Rows from block 5, named by matrix and row number. Rows with one number belong to one attention dimension. Each number is 50 + 15 x the weight over the matrix's rms, rounded and kept within 0 to 99. All counts start at 0.
# q: window attention query (model.blocks.5.attn.q.weight, 256x256), inputs 0-85
# k: window attention key (model.blocks.5.attn.k.weight, 256x256), inputs 0-85
q.166:31 75 28 42 58 42 75 44 45 27 54 53 81 46 73 58 67 40 59 42 66 39 47 28 63 62 62 63 36 55 56 48 43 34 56 68 51 35 50 80 25 70 62 40 09 37 51 87 58 38 22 47 64 82 59 53 48 64 42 57 61 57 61 59 44 35 50 28 76 57 44 00 37 44 50 37 41 36 72 45 60 63 67 51 32 55
k.166:42 38 73 58 48 43 45 68 36 46 47 43 40 35 42 48 66 63 46 65 56 33 61 60 66 56 71 57 56 48 49 52 66 39 51 64 74 50 44 26 49 68 49 44 50 68 38 68 65 45 51 56 67 37 42 55 35 81 38 70 45 34 26 37 40 49 38 37 44 45 39 57 44 50 21 64 49 77 68 68 22 47 30 64 57 37
q.167:47 44 63 45 41 58 59 32 47 59 24 58 49 46 58 79 41 69 62 57 45 60 33 52 46 65 13 20 41 50 35 60 65 39 29 18 41 50 58 57 61 55 33 34 66 68 58 32 36 43 35 47 35 43 53 57 63 49 49 53 69 49 46 65 41 30 82 49 35 36 57 39 49 57 39 57 54 64 62 62 41 60 37 33 32 24
k.167:88 56 51 46 45 58 13 36 35 77 46 66 59 96 69 48 35 47 58 59 37 61 80 26 64 44 18 41 50 55 73 47 34 62 41 35 61 62 30 58 58 56 36 31 57 59 38 49 55 56 67 54 48 41 59 45 75 64 76 60 60 41 58 32 14 53 45 41 37 45 31 27 66 36 13 69 53 54 34 51 70 32 40 41 50 84
q.168:68 29 99 58 29 48 75 30 50 79 56 33 39 40 60 81 30 49 27 39 59 70 31 64 37 71 50 65 59 58 47 33 39 29 66 70 54 64 33 65 76 35 67 57 47 66 67 39 58 50 78 45 55 37 29 41 59 45 55 70 52 29 48 51 21 57 46 52 51 45 33 79 33 68 76 49 47 51 60 39 34 82 37 56 52 24
k.168:68 73 44 61 25 59 48 51 40 47 65 35 69 59 25 68 35 26 71 40 30 63 56 64 51 42 36 41 11 56 60 50 38 49 57 35 44 66 36 59 48 48 39 61 35 22 29 35 55 18 66 34 45 20 56 33 63 38 45 47 39 33 54 48 67 18 57 68 68 56 26 45 34 53 51 41 47 45 17 39 66 57 42 55 39 68
q.169:50 44 70 57 53 55 56 31 42 66 48 34 28 57 59 50 51 41 52 50 32 60 34 58 43 33 35 37 42 77 40 43 64 45 36 26 71 33 51 39 52 44 47 69 54 70 45 49 41 41 38 49 47 40 35 58 42 37 46 53 56 50 34 72 51 56 58 51 50 73 54 42 42 35 44 60 62 62 28 61 61 47 43 40 27 49
k.169:35 41 62 93 65 29 61 87 18 32 46 59 41 69 79 44 45 41 32 33 06 56 33 54 37 59 52 24 72 62 43 39 30 64 46 43 47 27 43 61 13 42 61 79 44 41 11 34 43 31 46 58 62 47 64 42 35 24 43 32 69 25 36 76 36 77 81 60 68 62 20 51 46 37 36 88 70 49 17 00 44 46 68 49 47 58
q.170:63 48 47 63 46 40 44 71 60 57 40 57 59 42 62 27 55 40 04 61 37 65 55 43 38 54 41 29 36 76 23 22 47 49 27 66 61 49 43 51 51 61 61 47 58 68 51 59 39 35 43 36 31 40 72 80 62 31 45 39 53 65 41 33 24 44 53 50 60 28 30 73 50 57 58 50 34 48 38 51 54 56 40 66 59 48
k.170:85 43 54 65 29 44 48 58 57 39 68 39 38 77 61 50 39 58 29 56 35 77 37 53 40 50 71 77 81 66 31 39 29 68 29 56 55 48 68 60 48 57 24 52 32 35 51 42 47 31 57 55 61 78 54 43 60 40 38 42 49 64 67 50 42 43 36 77 45 71 22 26 54 45 55 54 63 27 61 19 53 73 54 37 55 16
q.171:56 37 69 70 40 28 53 45 41 71 55 45 50 73 36 45 51 48 24 34 35 73 35 54 55 64 57 49 63 52 29 41 58 27 55 50 67 75 43 20 51 25 50 27 66 71 33 47 48 65 33 24 46 43 42 33 67 59 70 60 61 88 38 56 47 38 30 46 51 42 28 52 70 56 60 62 48 63 67 49 29 45 51 41 67 24
k.171:70 67 61 42 41 61 30 56 53 47 32 49 75 99 53 77 60 22 41 43 67 44 49 50 61 59 29 44 48 47 74 61 57 71 50 21 54 44 39 56 58 50 67 93 48 60 19 53 35 31 36 47 26 75 36 50 67 39 73 70 44 61 54 66 61 44 42 48 47 58 50 35 70 62 50 32 52 02 45 56 48 47 74 35 65 65
q.172:58 29 62 51 60 59 60 80 57 62 55 62 27 33 34 36 78 22 38 52 42 61 27 30 52 54 75 52 75 53 52 44 86 49 48 47 78 21 53 42 35 32 55 60 54 40 15 28 29 62 31 48 47 39 46 44 74 46 57 67 57 61 33 26 59 51 48 69 47 59 71 69 28 69 84 57 47 40 52 60 33 26 52 44 63 68
k.172:54 65 38 52 62 54 39 59 58 38 53 62 55 62 34 54 58 23 39 39 61 42 40 44 59 55 66 64 49 32 33 29 41 53 61 29 53 47 74 42 52 68 59 43 63 61 14 13 40 72 41 44 73 74 58 39 56 45 69 69 33 55 42 37 66 52 56 78 60 37 34 69 75 54 66 38 41 46 38 64 67 28 78 35 74 56
q.173:64 68 02 50 49 46 37 61 47 57 71 31 44 51 71 26 56 48 78 63 51 59 56 61 73 30 34 63 43 50 54 57 40 43 74 55 44 50 46 75 37 44 23 69 57 32 46 56 44 32 77 47 66 56 47 40 14 42 74 25 58 26 56 48 46 48 62 49 53 47 54 41 58 50 29 44 39 62 68 41 72 49 57 43 60 66
k.173:53 37 52 58 58 67 77 49 56 46 41 72 35 28 54 32 47 79 60 71 54 44 49 62 35 51 51 47 66 32 46 34 82 44 58 50 56 39 52 38 44 45 34 38 61 46 76 34 54 56 53 66 45 45 27 51 34 53 45 66 55 63 55 42 74 54 51 58 13 40 70 69 38 42 67 45 39 62 51 40 55 86 50 54 48 47
q.174:33 45 76 65 52 53 33 42 26 53 35 14 61 77 05 55 64 62 62 63 21 86 27 60 86 22 40 44 62 40 53 52 46 62 62 36 44 39 70 45 36 32 34 85 34 41 81 60 38 36 63 79 41 64 51 45 57 34 27 34 48 41 62 64 76 34 36 49 00 62 49 52 57 21 64 57 93 45 50 17 66 32 63 59 29 63
k.174:69 77 71 46 52 34 40 41 55 19 23 73 43 49 55 48 47 78 21 62 41 42 62 26 69 49 55 25 76 46 53 63 49 33 36 64 35 65 50 60 44 40 65 53 39 61 44 46 74 36 46 52 72 58 35 32 26 34 61 42 97 56 31 67 43 66 42 29 48 45 47 70 39 58 26 58 53 48 60 27 49 33 65 62 73 23